From a checkpoint of a small audio captioner.
Model: log mel input, encoder norm rmsnorm, encoder activation gelu_tanh, encoder patch size [64, 2], encoder layers 8, encoder width 192, decoder width 192, decoder norm layernorm.
Training: soap at rate 0.0018, 6100 steps.
Data: trained on single notes of 20 synthesised instruments, 78125 training examples, 20.0 epochs.
Rows from block 5 of the audio encoder of a small audio captioner, named by matrix and row number. Rows with one number belong to one neuron. Each number is 500 + 25 x the weight over its row's rms, rounded and kept within 0 to 999. All counts start at 0. Numbers have three digits each. After the name is the row's rms in percent of the matrix's.
Before each neuron's rows are labels from the 100 clips, of 14848, where the neuron reaches its highest value: "top examples" is what is common among them. Only what is clearly more common there than usual is listed. The data: single notes of 20 synthesised instruments. In brackets: how many of the 100.
# fc1: MLP up (encoder.blocks.5.mlp.fc1.weight, 768x192), inputs 144-191
# fc2: MLP down (encoder.blocks.5.mlp.fc2.weight, 192x768, transposed), outputs 144-191

top examples: text has "noise" (44); vibraphone-like (32)
fc1.541 072:542480461500463479530493466509518512487444483522512526463561491449506541493519530456504458467482532525505506509575504507516469494489547488499498
fc2.541 081:501496487509525507501483477447507463458557499508470479507446479488469515520455463479493494495516505481487489458496574526484477532484501530515468

top examples: vibraphone-like (51); note: B3 (36)
fc1.333 094:449520532473493517474506520501481531487517513457486458479525539546510464470494513511498493509501497500520516513531491520530485450504501506555514
fc2.333 083:545447470493477490522518495444506498535488503497512489510464504490485543508539509472509504532534450524468484487466469487498500506547514505514514

top examples: octave 4 (76); pitch class: D (30); note: D4 (29); note: C#4 (28)
fc1.510 100:523498500505515470504466509480503494547461487532471546487530514486496490521477503505491475517464476547504477487520510510522505473485537497533520
fc2.510 097:539488494567501487493542492521521524500526521481502480534478526479518545493507480490495502515500529478513517509506508491494449466479522522458494

top examples: octave 2 (98); note: F#2 (48); pitch class: F# (48); note: G2 (32)
fc1.501 119:479525496533501476515468501505505526516496447468524528458479518439515532474473474498537502500524499511476527508479465517530481497540495489476518
fc2.501 129:499507489488477485513441464531515470468449500481489466506447505523486536532487529505511493530504521527492535491497532509533525528526546488529541

top examples: octave 6 (47); D (35); muffled (low-pass) (32)
fc1.355 083:523488529488502488513467528524500530526462488505463482548494516485533487494512430490469506541492525487503509480532493507514531485450488510476496
fc2.355 067:521512457524523489563551502519512479484522520521509504461457490493487526486519478514541507477501513509488530518491467489515478572519491468500489

top examples: text has "noise" (56); F# (40); note: F#3 (32)
fc1.507 090:498450461511497499551515492493472530514514519505517457523528492508518471490534504496452527514496483481497492498522488520469511527487479506489502
fc2.507 099:504516530485487502506512518494483468508525506503563499477491473511440509509518459515505461515505521459501501459517496491526539530524498498504478

top examples: text has "noise" (39); octave 2 (33); note: B2 (26); pitch class: B (26)
fc1.460 109:515466505531507532511532481523484450513517474468490484462510491469530480504504496537523533458517468496456501509522463517499480503501470516478474
fc2.460 116:491473492532503495449532477478465540508526574518517513463511497473503526540456532491503497510568501487539488517546486460494521538510478467476539

top examples: octave 2 (74); sine tone (32); note: A2 (31)
fc1.561 088:499481545511506496508487497498485504543462487456500498487491494550480475486525469519510536489501512461512496523479496551544476514487512470517509
fc2.561 098:542496480503525545489534527514461483534526523526478483513520435515511528492546496494510495518521492493511540472493516491500497526490534485485506

top examples: white noise (40); clipping (35)
fc1.652 079:487527533502491485506463436495560488486481482503494487507566505548498534520533464497513471508522472480491527458487472525510489498524528510503499
fc2.652 094:493500524495515509488493519510504530498496560434484502520509610488546498510474497527488498509504507530531484521492494517479501478527507476504518

top examples: clarinet-like (48); instrument: square lead (43)
fc1.308 106:545557524488461545502515498509570520477473484489508470508511487438522476499472501505493505497520499529512500531498457517501548468484507518488519
fc2.308 099:473568488481512490518521461476521513468501472491477500479485504518510490483475531530505467570471506499511506453506530493490526499503496506459495

top examples: octave 5 (55); octave 6 (45); note: C6 (30); pitch class: C (30)
fc1.111 129:496525502509485496494453480482512492508432484483463485452484512555504493494459506502478500511478511506499527485515513528476495440470507505511488
fc2.111 134:524472473513498489532475501531500504481511458508498559512489490449484487544555543465511503498473518519483454538469521507501502512508580520517504

top examples: octave 5 (52); thin (high-pass) (49)
fc1.188 117:499511475543544504477494519486485473523465496498541486490501523495503500499542488518516503494542490534495522513502462506503474495502522470510496
fc2.188 117:499491491500523502506494467515511575484500495492488460505538480499489464506540523486538479523485541513487525486470496474505485482501484466461485

top examples: organ-like (70); octave 3 (62)
fc1.328 116:472498504487519501500472475500483465518506481521498438492491526513482469499581497485501491515500496482534497537533486519536514492467527504536492
fc2.328 093:511493502462507474484488526516534491512494497540525491444476539495490505478475490510497489494479477487507518535537515491474464495486501459515472

top examples: text has "noise" (37); octave 2 (32)
fc1.72 103:467503535453494500547482482512492523478513464514509516515540547513492473530525514491504489516494488500503531519507464534513486454494505517503486
fc2.72 088:525551444516523540519529494507506525467518519509505497487493515484467494495532501498517535531539513445505507506518483523505476518467480483495517

top examples: F (38); clipping (36); note: F6 (25)
fc1.720 098:522491500494444492538515486506518498494487476490465473510509489506485473523499505557512503501497493527550557467485508514530485484508518488497519
fc2.720 100:513459499479490510503528514532518490485484525527485533526494536482517491472490508494512493487445507528479468497503489481514504528508490525514520

top examples: white noise (49); pink noise (26)
fc1.356 070:524482466525474447549492505496540550548479509552529528455525488475514500503526509479461453498492540547535514477495506488477486489507503531510487
fc2.356 063:530521511467506547521532490445485454451513480510504492499443478517504526548461468452522500498507510497483474493488521535530461470513467502455498

top examples: octave 2 (49); bell-like (31); note: C2 (28)
fc1.182 115:500496518484492494504507511479485517499513556517486488518531486496472533458503431554471508548515502512492522496504506482509525472497453489468488
fc2.182 133:513523474509513540481537500488501484533535507567477490542519512565427502510501474537466492550503496468535466525508512449512527504481523462487469

top examples: vibraphone-like (33)
fc1.246 085:504524516497506454498527476521473489439452479485466471502588511501511515485503490501502477440438508485456509529556522539534472514490515479530504
fc2.246 089:474500505497497547514495480459505471492523498501499457498488509508496514484448472516524513517504478483518500436501517472481491531485512534528519

top examples: octave 6 (46); sine tone (30)
fc1.54 104:511540538508496537496496449476465493460450480489493483491514475487493486435514513513519492511526507498551505540493495550505518505448498525556488
fc2.54 095:507541504479521472521498458552510527501539539535532509461474515493484493482503514514504532537486458495488496514487491475507517536501535529487494

top examples: octave 2 (43); octave 1 (32); pitch class: C (27); note: C2 (26)
fc1.19 089:462523510494500485501530524480500461508545516482468490523480540487548508504527470577497522563486483532508518488537492518458503461492485486475495
fc2.19 099:536485463477478517501555466488477523469494526513506500459513465538500521507490507507504513524482499490489510525474493496505439536520506520546460

top examples: organ-like (39)
fc1.432 096:508512487478495457520534476500493533486468501532483515498507446536478493494537507487496513473452513526492557524502461470463521486499494509495509
fc2.432 090:473472557550505487532530490495516474475523499524514499541541458498506508501521477488489480494560479488488455499524461550496475489494524478470469

top examples: F (51); note: F5 (35); octave 1 (28)
fc1.90 105:499518540534545474473533506519516482464483515499513465522537521486538477500500530513540486518510533505490550488520499507491515508494505476486505
fc2.90 101:553524493492491512523479468485486503480531464445493530499505471522498472500504486511482495506507493539517504536487528510530466500525489503471502

top examples: octave 2 (54)
fc1.39 097:476493496535504514509554548480495457471447521475488533470504481517472474509483457508484518501458499475484461505487540510497471437508479524493511
fc2.39 098:502535463482478519497500438506528486499514528491507493491456480509523462488507505493465513534500503508485543513495499523519520523503525444499446

top examples: octave 6 (54); F# (27)
fc1.103 096:510500522509552481485560479455506507478474511513456479478544563517509506488486472476509505511489529487480482566507486516481513452481498524495515
fc2.103 078:481514493494539518542509500494466531485486498562488486485484495498488536483529475530497477481516510500413512500508478457506504509479520453465525

top examples: octave 4 (72); A# (54); note: A#4 (44)
fc1.482 102:509507525482507494494474573520520520473492482449511522509534495536486535494504506503491479509461443510474500519458487486502522465526486485479499
fc2.482 108:511426486526482515540511511491506529450496498519478498493482545491509488472418501529506492538571479498461478505524480522475515505531485533502492

top examples: text has "noise" (47); E (45); note: E5 (36)
fc1.744 118:466506477500495470505550493508494524557498530450498495498488522413493500509515503489482510523533470511507522485558502556529490481522513493496529
fc2.744 107:502474483466468501532496512522468474487505498533516520529485458464478460539538482487525491516511468498455487450513476477473509535539484547515556

top examples: organ-like (41); mains hum (28)
fc1.693 099:476489547508488518541520523485528483482473486494490529529471499487467475495468474479505511484525500515552505512510478482554485518521526504512502
fc2.693 071:529508453507543538498521514513498523482481529480541472500523485503491508492537523497543518509534491513456518499506502504556498538475481501502497

top examples: organ-like (37)
fc1.166 119:504516524556488550544490534477574511504514499502483530447512505479518488484482500526493502504489504516496541525506473512494481496464475505506497
fc2.166 125:515503498519507508544541512507498455501503509497477495485508522500475521532497536540539475470511496501542494474498522515478493490485494482494497

top examples: white noise (80); octave 2 (34)
fc1.497 092:508486453536519518496465506463476502515571513528503509502523482510523491497523517491480518467489478481477511480506490499476522480485489466442501
fc2.497 090:520520493541487497508535542502477502502496538524544508474436507522462558479493470480495546482454528502494460458499511492463507495483484476490491

top examples: organ-like (47); mains hum (47)
fc1.195 114:516506540502484527519522512481486465486513476469491528514488509530482500517486480469507515500512454488497517482482476516551489454479508503494465
fc2.195 116:516493488475538524487528541498490522492548498489533496469485458508456497510483509492513519482537503491537500503519530485490488512521519531485539

top examples: octave 5 (76); trumpet-like (36)
fc1.487 094:519489489519520531517462497509484505504550501487516521495526466526538502485537552505517498493480495504496466533466459468460506429483519522490485
fc2.487 095:492495558511482539512483559458542471501474501473492480515526495445494467521503532515502523528522487522492494468506458518459528549508495464514486

top examples: white noise (48); instrument: horn-like (29)
fc1.216 108:551483490531494485540501469516516504485525506535530504495577455454530449541532495439485501525500500495514530479504477486485475522472502479512479
fc2.216 122:535516505480527515470438474472490493497489468555508517464502481476475463506507539464497516477498521478547464454499489525518539495491497470492491

top examples: F (37); note: F5 (29)
fc1.244 102:518416506501484505481467532485509524492531506441513544522542474488491523462510511535529525517475499469528471504460503521476532445501508475525485
fc2.244 101:471513490483505521496486538442538543502492496472499483487515538499480433458463503494506436531541501482496478500529480501481464511481483478493518

top examples: clarinet-like (35); note: A3 (25)
fc1.618 112:492465477506493516524509485448503508481493501474527493515505519485523506504488486564481512524495479476493481513534500499514477514502497450478482
fc2.618 089:490532495521461493507484482478506491442452479503500516483465471523519485505509507505500508496497480519484489492489535456505486523521511467495459

top examples: octave 2 (40); bell-like (28)
fc1.644 089:497507480472468475444473506484514457497486524508546487477506514516460500472511471510469505472537496478481511519532513516483510459501482519497523
fc2.644 092:479449503509494494507496485485474496487540506468482442465508538560499474501495454521503495497514478487530515564502504488513488493509507472483527

top examples: octave 6 (54); D (44); note: D6 (34)
fc1.729 119:506520491473518517473488482558403453491481516487525483490479499504510502472539512501475499519510532526505495487534497479543513472461495494511508
fc2.729 120:522537533498525504493492540515472481539479485558549526511499507493521500473497472514503512491463513536519535485548483482493529490480481512489504

top examples: octave 6 (95); note: G#6 (57); pitch class: G# (57); note: G6 (32)
fc1.661 122:490522453519530512485514533464487549486513477524489544452503490460487461493507517511490509513491501487487492497517485509497527460508495450504574
fc2.661 133:512526444526495499488551498554488503438473483488500503511509509542474472487557480493493506495471525524496518488488477495480512485499494505526542

top examples: octave 2 (54); text has "string" (43); harpsichord-like (25)
fc1.636 093:535542533528472512498487500438519524532512485499499505450464535483497474487516498488488525498559490477457524493505526564534467511508474487506476
fc2.636 092:508494451516544491513517510502459470515509498511512520500494501518475483502528470528532458441505518509554493461516487450505497487485500500482552

top examples: organ-like (57); instrument: bell-like (33)
fc1.330 115:487529493496492488455510507524486460520497499519496542408453462503506473425517529459529508475523524478449496479487491516523477487505531487512497
fc2.330 117:505500470485474512488501464519497467482465489495514469473507511528514499484500516468507490476528506448495565513521534472483541522533458506539522

top examples: organ-like (32); instrument: bell-like (29)
fc1.231 112:487495500504493425532504515471500510482499499461550486519514548473492524504517487498506464507463515490510459482495474511562508505483523515505503
fc2.231 103:561490470506499503490515441508468505487518491483519510509497528475529518486516521517491506494538566471501531526513464490512489505580493453498482

top examples: white noise (65); octave 5 (63)
fc1.454 095:513510473493548505575490509480523528533506553556550496486519517487542445499498495484526491501476488507473503485506491503496494478478500477524490
fc2.454 079:508541484503477483485471489507468519490468474493486469453503490487441543517502495439505485514558504502525511485485515493505501501508481511530471

top examples: octave 6 (68); flute-like (66)
fc1.95 102:555490486503489504503503519498485540496505463501489477489471425498554488502533479579507528484482529487515505457475517482518480461485499472451502
fc2.95 096:518510482473509496529459502512492506509486537460518515529517541523518491497478510474518456497524540567526507532524508489528472528499447552491494

top examples: F (95); octave 6 (81); note: F6 (81)
fc1.357 117:484470546487505502450492480511510470534481513483482556506532495485547517502492527542477493514487533488479522536523509530469479522437543503451491
fc2.357 118:500507519528512479428539518508525453445490503469494481501496488484517489502504520507548505520513514521462525508520470519482480513490562512499526